config.toml
arch = "swin"
model = "self-supervised image encoder"
dataset = "fractals drawn by 1,000 iterated function systems, in grey"
train_examples = 295000
image_size = 32
crop_scale_min = 0.2
horizontal_flip = true
color_jitter = 0.4
method = "vicreg"
norm = "layernorm"
norm_position = "pre"
activation = "quick_gelu"
mlp_ratio = 3
head_dim = 64
fused_qkv = true
bias = "none"
qk_norm = false
parallel_block = false
inner_norm = false
patch_size = [2, 2]
depths = [3, 6, 6]
widths = [96, 192, 384]
projector_hidden = 1024
projector_out = 512
projector_hidden_layers = 2
init = "torch_default"
residual_init = "none"
optimizer = "soap"
beta2 = 0.99
lr = 0.0025
beta1 = 0.95
shampoo_beta = 0.99
eps = 1e-08
precondition_frequency = 10
max_precond_dim = 1024
one_sided = false
adamw_lr_other_params = 0.00071
grad_clip = 1.0
steps = 5100
batch_size = 256
epochs = 4.4
lr_schedule = "step"
warmup_steps = 250
weight_decay = 0.0
adamw_weight_decay_other_params = 0.05
Rows from block 2 of a small self-supervised image encoder, named by matrix and row number. Rows with one number belong to one neuron. Each number is 200 + 40 x the weight over its row's rms, rounded and kept within 0 to 999. All counts start at 0.
After each neuron's rows are labels from the 100 images, of 14848, where the neuron reaches its highest value: "strongest on" is what is common among them. Only what is clearly more common there than usual is listed. The data: fractals drawn by 1,000 iterated function systems, in grey. In brackets: how many of the 100, against the usual share in percent.
# fc1: MLP up (model.blocks.2.mlp.fc1.weight, 288x96), inputs 0-95
# fc2: MLP down (model.blocks.2.mlp.fc2.weight, 96x288, transposed), outputs 0-95

fc1.285,170,143,193,154,180,243,214,180,221,241,149,256,172,212,173,171,183,287,264,204,192,192,159,202,80,228,219,205,170,224,128,185,166,164,202,262,169,200,225,208,223,198,241,209,172,201,188,169,149,186,273,231,147,166,135,181,237,234,179,157,227,286,221,95,230,224,194,203,175,233,229,264,224,196,141,172,210,176,173,242,245,150,210,238,223,175,221,248,196,245,169,114,161,214,160,141
fc2.285,318,182,204,253,186,144,208,184,180,163,154,168,172,234,276,246,211,141,141,205,205,155,180,213,188,160,185,147,197,205,171,251,218,234,206,198,214,185,68,213,170,233,215,190,238,164,204,261,171,242,137,177,242,151,269,143,155,189,231,268,182,169,195,234,161,260,207,217,271,184,233,212,172,242,238,205,236,166,195,194,248,164,188,254,192,199,259,134,228,142,245,227,237,218,194,173
strongest on: dark on light (100 vs 30.8); sparse (89 vs 26.3); two maps (88 vs 25.7)

fc1.107,200,153,238,245,165,148,210,244,225,161,182,204,225,168,185,244,183,200,266,247,128,199,189,232,220,237,246,221,257,220,163,187,160,265,158,237,246,165,261,146,188,228,120,190,211,224,214,234,251,242,285,162,193,194,262,220,233,301,142,248,180,232,171,191,183,216,191,138,194,225,257,170,213,201,182,192,173,142,149,155,151,121,193,144,182,215,295,189,204,194,250,170,195,259,178,191
fc2.107,95,220,175,255,199,246,204,233,232,202,211,153,212,160,166,175,234,162,199,174,266,278,187,226,235,261,199,184,155,209,259,185,242,175,236,237,205,227,119,240,244,148,229,157,131,301,146,221,182,173,192,274,216,230,169,174,225,143,248,144,201,120,177,211,186,183,243,196,230,221,164,172,238,193,221,291,173,227,201,200,211,137,171,184,233,183,227,163,182,202,244,198,195,253,223,124
strongest on: dark on light (98 vs 30.8)

fc1.236,247,116,199,157,200,221,189,243,227,176,184,225,215,238,203,162,216,132,169,196,168,112,186,265,253,159,148,218,152,175,265,196,182,189,218,229,245,215,221,212,202,176,158,164,261,186,112,184,181,173,269,196,182,232,247,161,229,199,154,165,247,252,231,242,172,308,237,160,171,159,202,238,222,232,165,222,271,233,232,155,200,96,247,232,168,182,183,264,161,228,174,176,228,193,221,246
fc2.236,214,170,222,170,201,104,195,193,160,230,243,189,256,214,235,119,152,216,202,191,295,278,190,214,170,151,179,179,253,180,145,239,241,269,211,201,112,196,138,213,159,189,242,276,213,162,218,155,206,216,231,133,155,216,193,124,171,212,187,227,166,202,145,141,279,212,207,191,188,223,239,110,252,157,193,219,138,165,235,183,193,250,186,245,183,204,169,239,219,213,173,194,222,157,164,224
strongest on: sparse (53 vs 26.3)

fc1.32,178,216,188,225,141,157,237,246,240,147,184,234,209,157,252,201,225,218,183,184,196,253,103,228,191,236,180,221,117,220,223,172,224,237,161,248,223,194,159,108,183,298,275,212,173,208,207,261,191,253,177,218,280,264,197,185,175,184,188,271,171,281,226,202,110,285,186,238,181,205,187,244,173,162,246,184,221,189,198,208,200,187,204,208,257,223,226,275,175,156,199,141,172,223,207,209
fc2.32,231,254,197,220,275,219,202,156,282,265,210,150,266,196,219,213,178,243,194,142,227,230,195,182,192,221,183,164,262,181,179,236,139,199,229,191,242,242,230,211,205,127,133,246,232,245,164,200,212,114,168,280,143,155,203,181,220,233,219,198,233,237,145,188,240,155,142,249,211,184,255,125,187,228,245,188,239,178,195,194,246,190,127,152,178,188,143,179,238,285,197,197,222,188,126,231
strongest on: sparse (93 vs 26.3); two maps (91 vs 25.7)

fc1.94,274,223,173,235,163,187,196,215,202,227,110,163,166,195,173,154,140,136,236,218,206,182,236,206,170,298,206,200,158,218,202,206,163,168,252,242,195,126,220,188,145,252,172,215,237,199,160,263,91,216,241,234,131,245,174,187,207,210,207,206,236,179,170,205,171,227,209,222,279,188,181,221,227,209,191,160,218,194,239,175,260,240,270,182,293,247,217,184,232,182,308,189,255,201,236,185
fc2.94,163,189,195,215,199,194,188,183,144,195,269,210,183,216,238,251,224,223,112,242,178,194,186,183,188,143,151,257,235,242,273,168,273,172,182,160,226,210,218,190,175,197,197,185,191,185,290,153,305,169,187,248,268,117,212,181,221,180,187,215,148,231,239,218,226,116,209,171,88,219,263,153,149,131,234,216,244,194,166,203,150,195,161,197,185,173,152,184,166,249,170,207,220,238,166,202
strongest on: sparse (68 vs 26.3); two maps (53 vs 25.7)

fc1.19,264,184,128,203,228,164,196,110,206,231,236,228,174,174,179,176,219,204,198,162,158,172,186,196,192,212,178,237,253,173,216,235,215,209,253,223,202,262,113,227,179,189,137,150,196,181,174,255,199,209,195,173,257,154,207,186,242,219,180,274,196,228,253,215,214,149,153,166,265,211,187,122,255,177,249,264,146,175,161,307,155,131,183,211,217,218,209,121,170,149,217,117,213,250,179,191
fc2.19,218,276,194,252,199,159,197,213,176,158,217,233,217,216,245,275,210,188,225,205,264,181,157,229,123,252,238,234,184,184,171,143,227,216,150,240,233,153,175,171,139,226,176,180,175,224,155,166,183,178,178,207,155,233,185,235,249,202,190,220,158,170,162,218,188,235,199,143,198,164,177,237,209,250,157,154,280,164,151,140,243,246,163,153,206,188,247,272,280,258,210,333,188,171,228,154
strongest on: dark on light (82 vs 30.8)

fc1.87,177,281,158,196,178,216,187,142,152,252,224,169,172,204,233,265,177,159,191,184,217,244,155,202,130,154,204,200,250,159,246,178,199,156,210,225,157,257,106,173,180,177,177,232,140,106,162,215,160,192,216,211,220,240,186,285,191,170,166,209,145,259,201,158,220,259,197,191,219,248,137,218,295,195,157,246,150,161,156,255,170,211,174,257,176,175,231,216,172,163,157,209,169,137,192,156
fc2.87,212,171,163,170,176,158,238,222,243,227,129,256,224,178,199,241,220,168,261,292,216,143,207,171,197,247,166,155,141,243,149,110,230,153,160,152,192,134,155,129,152,193,174,214,184,206,226,185,135,178,177,210,270,242,145,154,171,235,250,218,140,246,133,181,190,222,165,199,194,157,223,187,241,242,195,167,124,196,209,218,243,168,166,217,179,223,234,160,295,190,197,223,209,247,179,243
strongest on: dark on light (96 vs 30.8); sparse (77 vs 26.3); two maps (70 vs 25.7)

fc1.252,255,175,135,212,164,233,202,265,176,254,188,217,257,218,189,220,151,174,191,278,129,190,164,172,239,191,153,257,149,272,160,210,214,152,250,141,226,171,180,98,199,184,212,205,139,188,178,201,208,208,238,165,192,169,237,183,189,209,206,147,271,144,200,214,228,172,245,194,257,241,201,213,175,124,234,176,229,177,193,239,236,173,242,92,196,154,159,161,229,175,252,156,113,230,219,197
fc2.252,277,219,273,177,188,205,229,245,260,148,180,276,217,117,189,182,243,152,234,275,205,214,167,206,177,249,163,221,255,139,128,210,217,176,152,151,200,164,277,208,194,228,160,181,186,190,200,235,169,107,162,164,193,169,236,225,222,229,125,184,192,271,217,205,182,159,115,145,182,125,142,180,226,268,170,123,200,175,184,236,235,232,174,203,175,195,207,184,199,243,200,174,199,197,178,236
strongest on: two maps (78 vs 25.7); sparse (78 vs 26.3)

fc1.196,254,236,151,178,147,229,185,207,187,180,161,210,197,219,217,225,201,289,201,225,160,214,213,253,227,252,173,182,208,241,128,285,212,203,254,155,177,248,308,193,198,264,156,267,199,197,196,173,201,201,184,220,201,228,218,239,204,194,241,130,289,153,201,236,155,276,170,116,159,221,203,222,210,209,159,183,240,273,220,196,179,183,302,207,198,224,187,215,232,137,228,235,153,141,236,170
fc2.196,202,223,139,204,173,183,140,207,185,237,177,201,207,203,147,244,174,203,195,205,160,196,235,96,178,181,192,201,240,148,201,154,155,145,159,283,213,229,196,274,157,143,219,233,151,199,219,210,199,216,240,197,172,162,222,193,236,266,188,265,202,248,230,156,248,163,224,230,233,196,213,310,173,214,169,169,184,146,209,241,288,240,179,305,194,239,204,193,168,250,176,215,185,268,122,255
strongest on: sparse (58 vs 26.3)